config = dict(
    model='image captioner',
    crop_scale_min=0.8,
    encoder_norm='batchnorm',
    fusion='cross_attention',
    decoder_layers=12,
    decoder_qk_norm=False,
    decoder_parallel_block=False,
    final_lr_fraction=0,
    warmup_steps=990,
    adamw_weight_decay_other_params=0.05,
)
Rows from block 9 of the text decoder, named by matrix and row number. Rows with one number belong to one attention dimension. Each number is 128 + 32 x the weight over its row's rms, rounded and kept within 0 to 255. All counts start at 0. After the name is the row's rms in percent of the matrix's.
# v: attention value (decoder.blocks.9.attn.v.weight, 192x192), inputs 96-143
# proj: attention output (decoder.blocks.9.attn.proj.weight, 192x192, transposed), outputs 96-143
v.110 101 [168 104 129 130 119 142 129  85 113 146 148 105  98 137 120 140 164  61 120 133 130 103 123 125 101 141 143 143  86 139 199 131 109  67 176 146 115 134 152 155 130 132 153 180 105 126 119 128]
proj.110 108 [112 161  78 165  76 155 117  82  69 113 110 141 137 154 125 119 113 155 182 155 119 150 107 105 121 185 136 150 152 123 119 121 134  98 123 111 134 126 139 130  84 100  91 134 166 144 171 101]
v.111 077 [102 134  74 154 181  95  98 174 181 130  84  96 219 181 152 110 120 154 160 108 157 138  89 111 176 124 182  92 152 122  89 160 135 101  63 113  89 181 162 108 155 118 111 112  99  82 158 136]
proj.111 077 [100 130 116 100 119 134  95  59  83 109 134 159  91  89 110 150 179 216 119 145 109 169 161 177  89 131  72 170 108 178 158 143 134 143 166  84 147 153 121 111 128 126 144  78 138 120 116 104]
v.112 087 [125 121 125 101 160 126  84 154 106 170 120 181 131 131 103 144 117 126 159 101 141 139 167 110 116 166 146 110 121 103  85 132 115 165 115 105 135 165  94 149  93 165 132 156 123  74  88 136]
proj.112 092 [157  93 143 156  95 137 106 168 167 115 171  87 139 187 183 146 134 167  90 161 115 149  99 176 105 117 125 133 131 143 145  55 172 166 156  96 173 137 156  99 113  79 123 118 102 173 136  97]
v.113 102 [155 133 126 173 179  67 111 122 157 143 104  74 168 133 127 203 102 150  94 150  81 195  57 160 125 141 106 203 144 103  68 144  83 126  90 109 102 127 117 142 200 129  96 125 129  72  86 175]
proj.113 102 [144 145 137 152 102 107 163  93 132 163  97 157 166  87  63 122 157  98 146 186 141  71 230 111  96 135 231  97 119 158 136 142 174 119 180  91  95 146 110  81 112 183 106 139 139 174 173  77]
v.114 089 [108 110 141 148  83 147 104 159 153 106 115 100 146 130 166  99 172 140 110 180 151 120 188 105  95 130 163  99 196 151 148  95 140 153 106  88 129 112 176 184 164 122 104 112 120  63 139  78]
proj.114 093 [118 107 157 148 175  81 160 153 151 110 133 135  67 128 127 124  87 126 140 138 110 146 114 120 135 119 112 109  66  99 160 115 150 158 108 175 119 148 126  56 103 118 158 133 128 123 172 156]
v.115 113 [ 86 102 153  98 106 118 162 139 125 104 127 120 163 131 172 111 148 159  97  70 158  74  77 130 111 105 172 130 175 119  88 123 144 163  97 179 170 130  90 121  78 131  44  99 101  87 184 126]
proj.115 109 [113 155 113 116 117 120  98 120 120  99 112 117 124 112 132 144 148  95 139 108 109 175 147 169 149  88  70 153  41 117 179 149 108 131 124 128 126 146 154  96 197 197 172 169 181 135  98 107]
v.116 096 [148 181 129 102 120  96 143  63 109 135  37  74 145 119 162 187 163 102 128 183  75 144 147 138 123 139  88 120 116 194 160 125 120  84 134 173 158 149 136 161 117  78 179 100 154 150 146 129]
proj.116 095 [ 96 140 143 132 132 145 140  77  88  90 139 142 120 121 110 115 130 162 101 142 158  93 120 134 154 154 186 106 124  50 157 121 157 135 159 145 133 124 171  93  86 117 107 202 117 109 136  89]
v.117 088 [109  94 155 154 106 104  63 107 176 140 139 123 101 139 121  72 111 109 168  64 176  77 100 119  69 210 165 138 102 120 134 166 109 128 125 121 168 150 147 132 163 104 102 109 158 149 126  88]
proj.117 089 [115 138 122 153 100 155 140 136 117 139 122 150  68 151 169 202 103 121 120 164 122 173 120 150 133 129 119 136 103 122 118 128 157 130 108  15 165 111 119 112  60 167 195 166 117  87 120  90]
v.118 100 [ 90 125  94 142 142  65 144 133 137  97  98 111 178 139 144 167 135  76 134 127 124 134 146 137 157 113 170  96 137 148 126 131  88 101  66 130 153 137 166 159 162 108 186 136 148 140 173 120]
proj.118 096 [122 109 155 136 141 143 103 128  75 188 112 157 142  94 116  96 119 143 121 187 106 124 116 148 106 176 154 103 105 119 157 154 165 151 163 130 133 122 114 144  83 154 154 101 142  97 127 148]
v.119 092 [157 146  97 133 127 109  71 126 135 145 150 142  69 134  81 142 177 107 123 123 175  79 103 119 150 158 118  81 104 178 199 129 127 125 150 103 134 130 169 119 138 112  94  97 152 172  60 130]
proj.119 099 [133 133 136 129 103 176 138 133 133 145  99 183 143  92 173 107 109 119 161 128  62 120 129 117 121 176 158 191 180 107  67 154  92 113  76 110 184  65 167 109  81 141 131  66 153 154 162 107]
v.120 100 [124 130 148  89 137 133 105 106 101 188 131 121 130 129  85 120 169 114 153 143 153 176 180 128 157 104  99  63 150  85 166 113 144 136 142 152 110 122 103 156 127 136 221 199 120 143  69 193]
proj.120 100 [155 126  94 133 155 127 102 144 182 102 146 172  90 105 131 123  85  96  50 132 127 145  94  79  98 160 174 120 164 154 154 155 126 114 133 180 113 155 158 149 122 112 111  31 123 154 157  99]
v.121 111 [146 157 168 138 193 107 150 101 160 156 140 186 155  89 144 135 134 159 105  97 114  98 120 180 141  94  92 146 120 161  65 159 109 152 119  80  97 108 143  77 164 171 103 120 141  55 128 122]
proj.121 113 [155  95 118  93 141 127  98 134 100 128 117 127 159 170 146 137  91 158 144 170 177 150  90 112 135 137 130 153 120  81 132  49  88 126 163  88 142 124 143 157 145 112 146 159  72 209  93  58]
v.122 093 [150 141 157  83  80 176 138  86 132 186  94  66 126 101 127 174 123 127 117 133  97 128  82 108  75 134 157 137 115 137 162 129  73 171 106 131 149 180 146 110  90  96 130 103 135 148 105 138]
proj.122 093 [111 159 131 188 188 105 130 142 152  78 184 148 187 145 123 131 122 148 130 138 210 105 139 123 194 109 114  92 101 102  69  73 177 122  95 133 127  64 121 110 175 111  95 169 111 134 140 102]
v.123 107 [152 144 103 109 128 177 146 230 110  77 104 131 134 106 103  67 143 114 111 119 150 144 140  82 121 138 164 179 146 143 101 124 167 171 156 159 113 101  97  75 138 135  96 126 113 111 180 113]
proj.123 112 [ 73  55  82 130 155 129 156 123 208  97 126  70  91  99 126 161  96 117 145 126 110 130 184 172  99 107  88 152  97 126 124 149  75 136 116 169 104 143  88 129 120 176 164  85 114 137 106 160]
v.124 101 [122 163 184 102 135 156 157 149 155 122 119  90 139 135 147  92 101 164  90  77 162 168 126 129 123 109 173 115 186 139  97 129 118 128  66 125 107 137 153 123 152 122 109 140  78 126 176 145]
proj.124 105 [124  83  93 122 160  90 108 138 126 139 129 155 174 123 114 138 109 120 142 147 166 143 132 160 144 124 138 166  92  79 134 157 136 124 148 100 149 129  85 144 155 137 161 151 137 147 124 159]
v.125 093 [124 145  90 138 176 148 125 180  91  54 126 150 138 107 110  95 173 105  83 165 170 181 163 127 147  85 148  85 206 138 101 142 116 192 145 174 107 121 107 152 126  80 143 150 135 143 172 108]
proj.125 096 [130  92 171 114 100  89 115 110 169 132 131  79  97 142  97  97  77 156 179 120  94 142  94 108 125 152 111 123 148 163 158 141 169 115 132 156 114  82  77 111 202 105 129 109  99  83 145 154]
v.126 098 [162  81 143 158 124 132 128 111 163 115 163 106 128 184 136 153 175 186  92 129 108 132 117 160 141 161  84 114  57 130 142 133  78 179 122  76 163 125 190  92 108  93 117 130 196 144  71 118]
proj.126 105 [158 141  93 102 135 134 116 165 146  99 107 164 156 127 116 113  90 105 138 150 128 168 146  75 104 182 128 115 132 128 137 123 189 117 144 153  64 108 126 148 119 110 173  93 141 221 113  87]
v.127 074 [129 110 105 176 154 146 143 117 125 165 141 118 127 159 153  92 116 155  89 183 116 110  86 125 169 107 139 129 102  71 145 129 135 106 155 108 125 117 133 181 154 134 151 152 138 111 100  79]
proj.127 077 [138 133 103  83  99 141 143  72  78 129  58 178 119 134 150 149 108 120 129 116 137 131 158  88  75 156 116 147 135 118 149 101 177 159 117 118 153 152 121 127 118 101 108 112 135 180 157 165]
v.128 084 [132 145 143 138 160 138 141 115 132 168 132 103 116 117 101 124 122 130 163 114 123 106  82 141 134  32 153 148  83  95 130  79 179 152 146 180 113 102 118 173 113 131 170  86  89 157 140 181]
proj.128 084 [122 127 164 160  83  85 110 137 115  92 104 148 126 105 126 110  40 137 142 108 123 122 188 149 145 168  91  83 164 117  98 183  76 136  91 153 183 142 144  84 116 129 145 166  87 117 144 128]
v.129 080 [122 143 139 163 121 178  64 170  77 183 116 101 123 125 105 122 144 168 119 133 155 142 143 164 101  73 174 136 149 126 174 107 103  88 163 154 149 111 164 103 105 101 114 116 132 184 166 163]
proj.129 079 [ 97  87 110 104  66 102 128 110 109 122 148 133 150 171 144 121  80  86 110 118  62 116 106  56 143 135 112 130  86 103 164 100 168 185  83 204 116 139 102 103 130 114 147 143 104  78 136 129]
v.130 079 [ 73 154 166 163 110 117 150 145 114 107  87 163 116 131 143 121 107 166 180 131  89  85 130 148 111 147 101  93  95 157 120 154 128 110 136 149 102 142  83 116 109 164 140 182 124 190 122 108]
proj.130 077 [165 111 140  87 178 133  99  88 143  83 139 124 110 194 137 189 111  79  67  90 124 149 126 123 137 149 176 211 122 132 133 116  75 142  72 150 123 100 145 118  81  88 182  91 111 123  93 154]
v.131 125 [105 101  86 137 124 134 111 119 181 120 101 161 138 109 116  69 105  79 191 136 122  96  85 156 103 144 149 129 120 174 137 122  99 160 103 115 106 145 124 130 142  99 109 122 120 132  99 113]
proj.131 128 [141 190 187 172 165 164 113 116 155 151 155  75 159 149 144 180 122 132  99 143 163 132 149 157 109 174 148  98 109 117 111 192 105 122  80 114 162 140 123 128 148 124 133 104 107 128 126 159]
v.132 104 [114 148 164 152 181 156 146 189  87 150  72 126 150 140 146 119  83  93 168 187  96  80 111 106  77  99 129  94 173 154 132 150 119  96 107 177  69 147 135  81 146 114 125 140 149 121 121 111]
proj.132 105 [127 139 152 159 148 144 141  36 182  59 157  64 108 180 134 181 141 143 103  81 125 113 128 157 105 172 129 134  64 103 115 141 130 140  68 158 190  85 140 134 171 157 176  85  88 183  81 155]
v.133 095 [132 120 138 103 109 173  91 202 120 115 152 137 119 106 156 138 111 199 135 113 157 113 148  95 103  90 143  93 148 161 142 190 168  95 163 110 151 144  97 104  84 128  63 146 109 166 151 111]
proj.133 092 [117 128 140 125 112 165 133 118  99 131 139 105 113 197 160 136 127  65 118 144  73 122 121 132 133 165 153 148 168 118 161 128 100 138 116 121 115 120 115 107 109 146 173 134 133 178 117 141]
v.134 092 [136 128  99 121 128 184 160 139 133  66 164  64 155 168 126  95 100 128  81 136  88 158 109 149 179 168  73 133 128 146 176 136 195  70 149 126 110 153 113 104 156 192 160 140 140  92 119 109]
proj.134 090 [129 152 169 113 137  85 156 104 125 143 122 129 114 108 146 118 165 118  85 154 164  83 132 138 123 116 145 124  89  86 121 125 134 111 140  86 129  89 185 143 148  81  99 131 176 143 155 164]
v.135 117 [115 104 137 139 162 108 142  84 106 147 155  57 172 142 108 164 144  73 146 144 143 125 115 142  92 125  85 158 102 146 171 112 109  78 114 184 147 138 135 134 120 138 117 117 106  67 129  65]
proj.135 120 [211 126 105 102 188 126 101 138 185 109 119 136  97 142  99 154 123  61 128 125 165 130 153 139 165  96 111 165 134 142 120 102 120 141 159 106  96 111 154 149 148 111 153 161 136 149  63 113]
v.136 079 [130 146 133 137 129 199 101 116  64 129 171 100 166 173 164 156  63 135 122 133 136 114 122 104 105 151 129 143 138  35 112 102 123  94 164 168 155 177 100 132  94 108  98  75 113 108 200 116]
proj.136 085 [ 87 135  83 117  86  65 180 167 153  74 117 180  76 102 124 122 163 136 121 128 134 139  84 157 173  76  84 138  77 168 151  58 181 166 135 133  90 105 106 133 123 182 154 154 149  96 175 100]
v.137 084 [ 82 103 125 103 179  95 132 104 157 145  89 172 118 108  90 148 160  90 142 181 118 172 119 146 111 115 134  98 111  58 115 170  78 126 119 120 121 150 113 114  77  99 131 124 113 137 107 116]
proj.137 086 [204 120 187 144  62 126 101 151 128 133  80 144  77 144 116 132 131 141 126 103 109  65 116 135 142  78 136 181  99 191 152 144 132 149 135  91 160 131 116 137 232 164 110 136 139 195  89 149]
v.138 110 [ 98 129 162 131 169 205  96 136  69 180 123  57 144 121 149 113 108 102 186 122 147 119 106 147  74  79 153 134  78 172 136 143 157  80 111 197 145 108 124 160 102  74 104 109 127 142 139  95]
proj.138 110 [192 137 137 119 147 126 164 136 170  60 140 134 135 160  83 176  54  97 135 148 150 105 124 143 146 191  88 118 145 114 118 112  94 149  74 147 131 137  96  77 117 136 134 140 148 175  93 137]
v.139 089 [128 182 116 106  83 122 185 162 116  86 166 109  99  69 176  82 107 136 149  76  97 141 114 185  81 171 106 178  71 128 116 135 142 139 171 144 202 109 111 128 155 179  58  95 145  88 159 155]
proj.139 093 [161  86 137  93 168  93 121 134 156 158 156 153 155 162 127 150 129  62 125 122 148 104 187  61 195 113 175 122 128 153 135 159  94  96  97  47 118  83 161 117 122  67 133  99 161 101 110  85]
v.140 093 [114 138 145  58  88 102 131 222 178 175 129 145 135 156 157 143 187 185 144  71 135 129 140  90 132 108 165 122 178 122 103 185  67 145 176  93 108  89 130 139 111 141 104 107 132 150 134 104]
proj.140 097 [111 125 121 167 110 157 144  88  83 143 171  98 104  99 131 169 133  85 137 105 130 193 173 107 122 127  73  94 111 132 142  50 193 174 117  77 115 121 115 111  99 124 173 159 141 187 128 140]
v.141 081 [148 144 174  80 110 158 150  85 126  97  94 200 171 138 107 153 113 122 149 151 138  98 141 132 132 147 150  70 106 167 174 103 133  51 138 138 220  74 152 103 144 110 138 116 115 147 169 139]
proj.141 080 [128 108  75 151 124 122 132 169 147 114 112  77  81 182  90 104 131 139  70 130  97 161  39 180 127  79 129 139 115 110 164 111 119 144 161 127 106 126 162 182 105 136  71 125 148 136 143 115]
v.142 094 [102 151 156 121 140 156 128 162 153 156 133  68 162 143 152  89 125 106 182 135 113  94 171  59 158  56 130 160 137 133 176 115 149 130 141 116 102 124  83 139 144 142 178  95 150  97 107 117]
proj.142 096 [177 154 139 133 176  97  98 121 126  98 107 163  96 110 116 144 110  92 154 130 154  51 135 202 130 155 129 155  98 134 111 132  99 154 144 151 120 129 150 103 100  96 118 162 169 169 125 128]
v.143 098 [120 127 129 146 145 136 149 138 177 119  98 144  79 151 129 134 111 128  89 177 117 157 158 144 143 138 119 120 123  80 116 166  93 145  94  68 164  95 167  68 113 145 168 133 158 163  90 130]
proj.143 103 [100 104 129 114  96 134 121 108 105 124 126 143 148 103 141 103 200 191 173 145  68 112 122 151 148  88 194 150 122 146  99  94 114 152 193 119  97 186 113 174 139 122  85 110 101 154 157 162]
v.144 113 [128 121 169 137  90 110 152  86 126 146 112 162 118 135  70 145  90 150 100 119 148 120 171 178 115 199 150  61  88  94  95 148 111 129 168 165 157  95 108 100 116 113 145 147 117 180 146 137]
proj.144 108 [ 74 101 100 111 106 121 145 185 122 102 172 149 103  93 140 144 163 135 132 108  52 126  83 132 157  87 168 144 117 120 176  81 112 131  85 146 136 131 126 119  61 133  87 117 142 109 141 156]
v.145 095 [166 156 144 151 131 106 161 107 176 128 141 167 112 140 108 138 134 118 130 107 116  83 121 206 154 153 106  79 110 100 110 151 146 140 100 158 162  24 140  85 133 179  82 100 157 178 165 174]
proj.145 089 [ 96  94 144  97 128 139 142 133 102 149 146 147 138 130 145  57 113 128 110 116 105 158 133  90 136  94 161 159 149 140 135 141  76 117 162  95 159 119 121 161 139 130 179  94  96  82 129 159]
v.146 087 [106 149 120 213  70 139 113 178 152 151 146 156  69 101 204  80  92 106 181  87 107 117 151 189 108 124 151  91 145 114  99 160  40 194 141 142 150 123 114 140  71 123 140 131 154 146 121 160]
proj.146 088 [101 130 171 111 215 130 153 148 142 141 163 133 201 132 128 189  65 153 136 137 142 183 119  84 151 169 119  73 149 112 132 137  97 111  99 155 125 102 117 134 142 166 146 135  72 104 130 123]
v.147 114 [ 92 156 153 160 132 166 112 118 130 157  93  58 176 101 125 159  90  98 152 187 146 105 154 101 119  73 128 140 165 174 214  91 116  61 124 164 179 146 131 123 135  98 128 144 124  69 133  57]
proj.147 118 [164 100 136 155 184 121 133 140 161  94  99 133 132 178 112 128 155 125  93 130  81 126 138 207 105 107  97 148  87  92 119 125 122 167 148 164 131 129 105 108 133 130 120 139 139 180  87 112]
v.148 089 [127 154 100 136 189 133 179 107 100 107  84 194 167 115 123 143 146  41 132 162  85 116  75 120 115 115 122 145 135 128 131  74 148 148  54 141 111 169 151 134 113 121 143 153  92  87 118 131]
proj.148 089 [162 129 150 164 193 140 103 154 145 100 101 112  93 188 144  99 131 206 153 145 126  89 129 172 104 125 151 124 109 174 126 171 125 154 170 154 162  77 125 110 179 162 154  93 102 113  70 130]
v.149 095 [150 121 160  71  94 133 107 176 128 112  70 167  85 130  84 135 151 201 107  98 150 110 177 122 141 127 123  83 134 156 128 157 136 170 113 124 131 113 109  95 142 104 189 115 143 175 150 214]
proj.149 092 [102 136 120 189  91 145 119 136 104 158 164 106 115 154 156  78  86 140 117 123  96  81 121 164  94 123 174 140 132 119 154 154  91 127 101 218 103 133 125 121  43 129  57 119 167 157 157 105]
v.150 109 [104 126 105 170 191 105 120 104 163  77 115 179  71 139 153 122 167 186 143 152 162 177 168 100  96 145 103 107 159 120  99 149 130 180  68  90 128 112 111  89 168 144 177 141 195 154 107 132]
proj.150 109 [100 141  98  90  98 147 109 127 105 165 122 129 139 105 132 122 120 124 131 107 133 101  66 180 120 106 167 190 185 140  92 142 143  55 154 162 141 137 117 144 105 132 141  82 119 111 108 255]
v.151 108 [148 121 136 130 111 146 161 110 160 127 103  85 160  98 123 141 110   7 130 120 106 103 115 132 118  88 170 164  90 138 175  88 115  49 148 159 111  99 113 137 156 148 147 134 132  99 151 131]
proj.151 109 [177 113 158 183 163  61 100 141 182 109 145 132 127 190  87 107 112 156  89 155 132 152 141 148 183 105  95 117 103 131 120 156 103 160 152 134 110 162 138 143 166 127  95 147 117 126  99  66]
v.152 094 [123 115 174 108 174 153 119 139 127 157 114 140  83 139 131 154 161 128 119 122 162 164 146 176 130  97 122 101 108 150 109 144  63 163  80 129 110 116 177 106 180 130 102  91 190 124 148 202]
proj.152 090 [115 115 117 169  87 117 136 139  96 118 120 105 167 119  91 137 128 115 116 122  48  79 173  91 155 100 143 152 132 110 112 124 135 124 133 195 122 127 113 104 104 154 127 157 116  92 127 141]
v.153 093 [130 128 130  96 177 114 136 133 163 189  70  83 134 114 119 111 144 101 183 131 166 132 128   9  93 123 165 154 171 145 125 134  75  98 130 131  74 106 142 119 145 130 123  80  93  58 134 110]
proj.153 092 [125 143 135 133  85 190 126 165 154  98 142 140 100 131 139 184 155  95 131 137 112 167 168 162 120 120 106 133  90  94 104 109 138 149 169  72 151 156 128 119 111 205 145 140 139 226 118 134]
v.154 099 [112 181 120  86 176 133 156 101 143 139 128 151 162 157 119 129 150 126 160 114  65  99 103 119 165  77 179 176 129 117  97 113 168 152  94 103  90 145 121 163 154 160 170 111 119  82 119 125]
proj.154 097 [ 92  87 125 104 111  93  98 109  43 106  87  87 103  78 139 121 133 144 173 162 146 184 103 127 122 145 138 111 148 122 136 149 143 105 159 134 166  98 154 146 111 139  85 138  91 141 125 193]
v.155 087 [153 127 134  81 133 166 119  78 155 128 132 124 127 175  84 138 175 122  88 132 160 116 112 190 121 149 135 149 120 112 119 164 152 134 129 170 121 146 148 113  69 154 124 116  76 104 109 153]
proj.155 091 [146 166 152  80 119 122 158 149 119  90 125 126 124  56 131 136 120  97 150 144  93  91 153 148 135 125 122 100 118 114 152 123  85 115 157 102 132  76 124 146 138 133 108  98 183 171 176 132]
v.156 087 [ 87 164  94 110  98 113 159  86 128 134  92 162 141 147  90 140  90  93 106 129  90 118 120 153 126 158 117  59 113 129 153 101 159 133 115 197  99 112 133 167 121 156 203 104 163 127 142 126]
proj.156 086 [142  82 197 158 181 133 117 144 128 142 106  98 102 114  99 147 123 102 116 171 165 148  96 142 144 124 135 192 114 106 153 155  61 154 142 169 145 169 112 107 131  67  70 149 104 140 119 125]
v.157 090 [155  99 105 109 174 100 100 121 134 114 151  91 187 153 137 138  84 108 141 136 102 112 103 110 176 108 131 108 132 122 103  90 173  88 132 129 109 193 116 155 129 138 139 114 158  99 152  98]
proj.157 090 [135 206 118 120 115 159 137 120 102 104  73 144  73 120 139  97 186 153 137 127 159  76 121 144 169 169 127 137  67 130 110 190 126  86 122  89 117 137 135  85  94 146 134 116  99  99  98 139]
v.158 081 [164 115  92 157 100  75 134 112 120  26 182 137  78 119 172 103 128 132 183  71 134 142  98 104 110 130  72 151 105 149 108  85 167 171 113 112 141 170 182 129 142 139  55 130 141 146 173 117]
proj.158 076 [122 114 148 114 238 138 121 137 152 182 144 129 182 157  88 143 181  87  93 174 156 102 160 148  99 153 128 110 146 173 178 217 107  96 123 108  98 113  83 149 110 130 220  99 106  70  64 137]
v.159 107 [ 97  89 147 105 143 144 148  80 131 129 135 164 140 101  78 145 135  93 150 119 154 147  91 174 162 132  82 144  46 125 164 119  79 144 151 105 136  53 146 136 147 149 109 116 101 156 112 162]
proj.159 101 [122 162  88 127  56  74  57 169 171 157 127 106 153  97 136 127  69 126 128 121  93 134 187 111 175  52 172 128 180 102  96 131 110 112  79 138  94 177 144 143 130  85 110 106 103  56 147 122]
v.160 093 [113 160  67 165  89 149  91 164 139 136  98  92  93  65 139  79 115 221 126 148 167 141 129 123  69  65 103 133 152 127 119 154 141 115 183 149 124  84 124 148 108 111 124 125 105 186 148 128]
proj.160 090 [122  86 143  94  95 150 147 141 114 163 154 172 136 133 143 126  58  71 210 132 101 156 135 121 167 147 116 136 150 102  65 135  73 134  80 128 120 161 102  67 100 113 143 123 108 152 135 127]
v.161 117 [100 126 108 125 158 122  99 132 151 137 103 173 122 116 112 166 161 183  75 179 123 160 139 122 144 132 111  89 173  82 107 122  91 171 205 130 169  97 157 103 115 101 155 104 139 144 150 170]
proj.161 116 [ 56 119 131 105  11 160 136 146  80 149 109 146 118 102 163  58 111 146 145  75 100 115 103 142 136  68 139 138  92 124 100 121 108 137  98 124 106 154  90 110 136 139 114 127 140 132 149 132]
v.162 103 [119 135  79 194  66 104 137 161 111  87 148 199  98 140 190  49 126 128 166 122  80 162 103 105  95 143 142 123 152 141 128 121 159 129  93  86 118 125 135 139  87 108 128 138 128 152 117  83]
proj.162 105 [130 130 173 101 193 214 168 111 158 169 112 104 156 143 125 175 103 130 121 121 185 167  81  83 108 160 110  53 167 156 100 184 151 109  98  96 148 163 116 127 142  77 137 152 113  99 123 135]
v.163 087 [130 143 124 110  79 141 161 162 134 132  48 104 122  93 147 159 124 177  92 131 124 159 128 122 109  95 135 109 134 195 154 119 135 152 145 180 130 191 131 101  85 118 160 159  80 148  79 107]
proj.163 089 [169  71 177 164 151 148  88 133  88 139 172 151 132 187 182 128 142 109 122 132  99  76 156  94  98 117  97 158  88  84 149  98 122 210 136 188 129 145 138  69 160 110 126 138 151 204 107  89]
v.164 086 [173 131 131  98 178 107  98 135 128 139 113  52 136 146 111 175 185 102 110 106 140  84 123  54 128 113 139 165 180 117  71  85 118 115  73 137  98 108 118 122 164  74 123 106 146 108 153 132]
proj.164 084 [ 97  92 146 168  94 181 209 123 116  90  90 153  95 139 116  88 148 155 133 128 124 124 133 141 121 146  62 100 166 104 122 146 176 125 180 137 146 147 138 119  98 231 154 106 135 132 104  96]
v.165 098 [164 125 190 129 118 113  66 120 143 147 142 178  97 144  84 185 149 168  94 103 128 111 191 156 169 133 140 113 134 107  69 191 160 149 135  98 132  94 135 134 154 105  83 119 179 134 119 108]
proj.165 090 [ 82 113  89 111  90  95 202 125 114 129 131 147 149 115 140 104 213 140 134 113  99 152  86 113 147 120 140 151 153 116 124  39 103 116 134 116 108 160  98 110  64 152 149 164  87  73 139 151]
v.166 111 [138 111 123 138 108 140 126 144 147  83 154 231 124 147 114  95 164 236 112 103 106 155 147 128 157 104 132 147 134 183  72 168 140 147 174  85 111 137 145 126 108 112 122 141  91 186 141 155]
proj.166 106 [ 85 174  80  48  76 148 136 130  74 142 123  70  90 124 146 147 130  79 186 106 124 133  88  97  94 143 111 109 211  96 119 124 147  85  91 129 108 131 139 124  64 110 104 112 131  75 152 137]
v.167 091 [141 120 160 163 124 109  56 101 104 176 179 154 121 133  95 116 102 131 143 134 127 106 163 125  89  69 141 180 171 173 144  61 115  93 130  79 137 117 129 129 171  94  64 124 146 122 101 101]
proj.167 087 [ 64 112  90 133 143 154  98 142 144 143  82  89 118 156 134 154 166 121 136 140 124 149  96  70 126 154 117 104 126  93 153 198 130 156  95 151 187 134 153 123 131 151 144 122 106 118 159 194]
v.168 103 [148 148 119 185 142  88 141 168 140 117 101  86 138 147 140 143 156 196 111 126 121 183 141  95  60 173 114 130 152 103 120  92 134 111 119 130 139 192 109  80 128 180 144 193 134 127 127 176]
proj.168 103 [112 104 130  84 102 145 126 108  73 116 129 113  78 123 135 114 114 132 146  98 128 159  99  99 140  97 124 114 158 128 108 183 169  82 182 139 103 107 178 130 120 133 183  93 133 129 138 180]
v.169 099 [103  27 135 100 216 134  89 142 109 141 100 175 128 123  99 151 182 126 172 165 198 134  98 105 105  90 121 144 135  92 157 141  85 100 124 158  63  82 177 167 142  91 122  96 148 138 165 127]
proj.169 095 [157 203 151 155  27 137 129 137 162 137  82 102 112  87 116 127  91 122 111  96 132 141 129 165 137 144 123 134 115 150 143 165 152 158  82 145 154 171  95 105 192 172 107 122 174 154 103 133]
v.170 107 [115 103 117 147 126 112  89 173 116 124 143 152 107 129 130 110 135 153  94 106  66 115 146 153 185 108  93 169 140 104  93 161 121 185 119  61  69 153 149 141 140 135 127 138 160 109 136 132]
proj.170 100 [ 78 141 163 112  92 109 125  84 133 161 173 174 157 105 182 124 159 179 134 108 160 103 129  55 106 175 160  98 141 148  99 119 175  77 125 112 149  96  83 132 123 140 105 112  93  99 114 116]
v.171 110 [101  90 134 162 165 123  79  95 139 185  72 121 115 122 112 163 160  97 101 152 176  93 120 154 105  80 169 132 139 124  91 148 123 158  37 139 104 107 108 119 135  84 108 129 112 134  98 112]
proj.171 099 [190 149 120 156 111 147 134 164 137 113  73 130 153 118 139 127  64 194 143 136 114 146 106 150 129 195  89 131 109 151 146 157  81 138 131 175 131 110 114 118 150 176 120  94 149 174 174 126]
v.172 121 [105 159 145 134 150 174 135 107  94 143 126  94 165 122 151 126 125  79 149 141 122 106  96 159 123  65 137 170 159 154 186 108 134  59 164 148 124 120  94 140 155  94  79 161 135  86 136  72]
proj.172 119 [166 102 155  84 170 112 127 150 176 103 141 115  92 147  96 164 118 145 114 105 134 140 138 116 129 123  40 119 123 130 123 120 122 164 110 124 159 112 163 101 172 163 152 122 131 144  99 146]
v.173 103 [107 115 130 173 163 134 158  72 107 166 139 182 134 124  94 151 101  92 186 136 113 137 154 189 152 104 185 156  89 119  86 137  77  86 160 108 120  87 173 166 137 128 121 125 146  55 132 103]
proj.173 098 [111 180 107  57 116 102 109 111 186 117 128  65 166  92 114  99 167 166 110 117 113 216 131 132 160 127 104  91 168 134 148 102 146 116 120  70 132 158  91 141 130 137  98 127 108 145 155 179]
v.174 127 [125 135 188 129 172 158 130 169 154  91 121  83 135 122 158 160 140 121 144 137  88 128 130 108 126  76 125 150 151 111 124 159 150 108 131 156  93 171  74 140 131 118 172 144 146  95 144  94]
proj.174 123 [173 146 200 174 159  92 156 107 111  98  88  89 123 159 108 146 125 153 115 120 149 114 152 186 151 185  74 121  96 100 118 123 153 141 122 129 107  87 169 116 159 158 104 119 136 188  83 140]
v.175 123 [123 117 154 118 157 160 113  75 100 102  87 144 165 169 121 194 151  46 125 128 101  96 112 167 118  94 150 136 131 116 158 133 118 113  79 171  96 107 111 117 138 142 150 138 124 117 148 125]
proj.175 124 [180  82 135 163 183  67 109 154 129 107  98 106  90 118  82 105  97 144 101 127 156  89 141 168 138 139 104 131  67 122 168 121 130 166 146 199 160 121 148 117 180 134 120  90 142 183  67 151]
v.176 104 [141 112 147 164 155 149  57 112 145 144 116  71 158 101 157 123  96  47 170 141 185 104 136  95  68 118 126 133 152 162 138 117 113  62 118 153 137  83 107 168 175 135  81 112 156  69 140  88]
proj.176 100 [156 139 123 149 139 108 146 147 190 143  97 154 136 200 110 156 116 121  69 142 133 133 122 174 171 149 126 121 134 119 164 139 116 115 115 139 154 119 116 126 145 187 164 118 112 150 107 152]
v.177 100 [181 119 116 114 120 140 116 194 179 115  93 138  74  94 134  93 185 162 117  94 158 193 201  87  96 106  86 168 143 167 151 133 155 166  91  84 125 157 144 133 143 120 162 127 140 165 107 191]
proj.177 104 [113 130 123 182  95 103  97 144  71 180 124  74 158 121 155 124  40 137 180 174 128  84  99 123  80 117 145 107 206  82  86 140 125  64 167 181 121 102 158 100  94 159 120 144 146 120 125 162]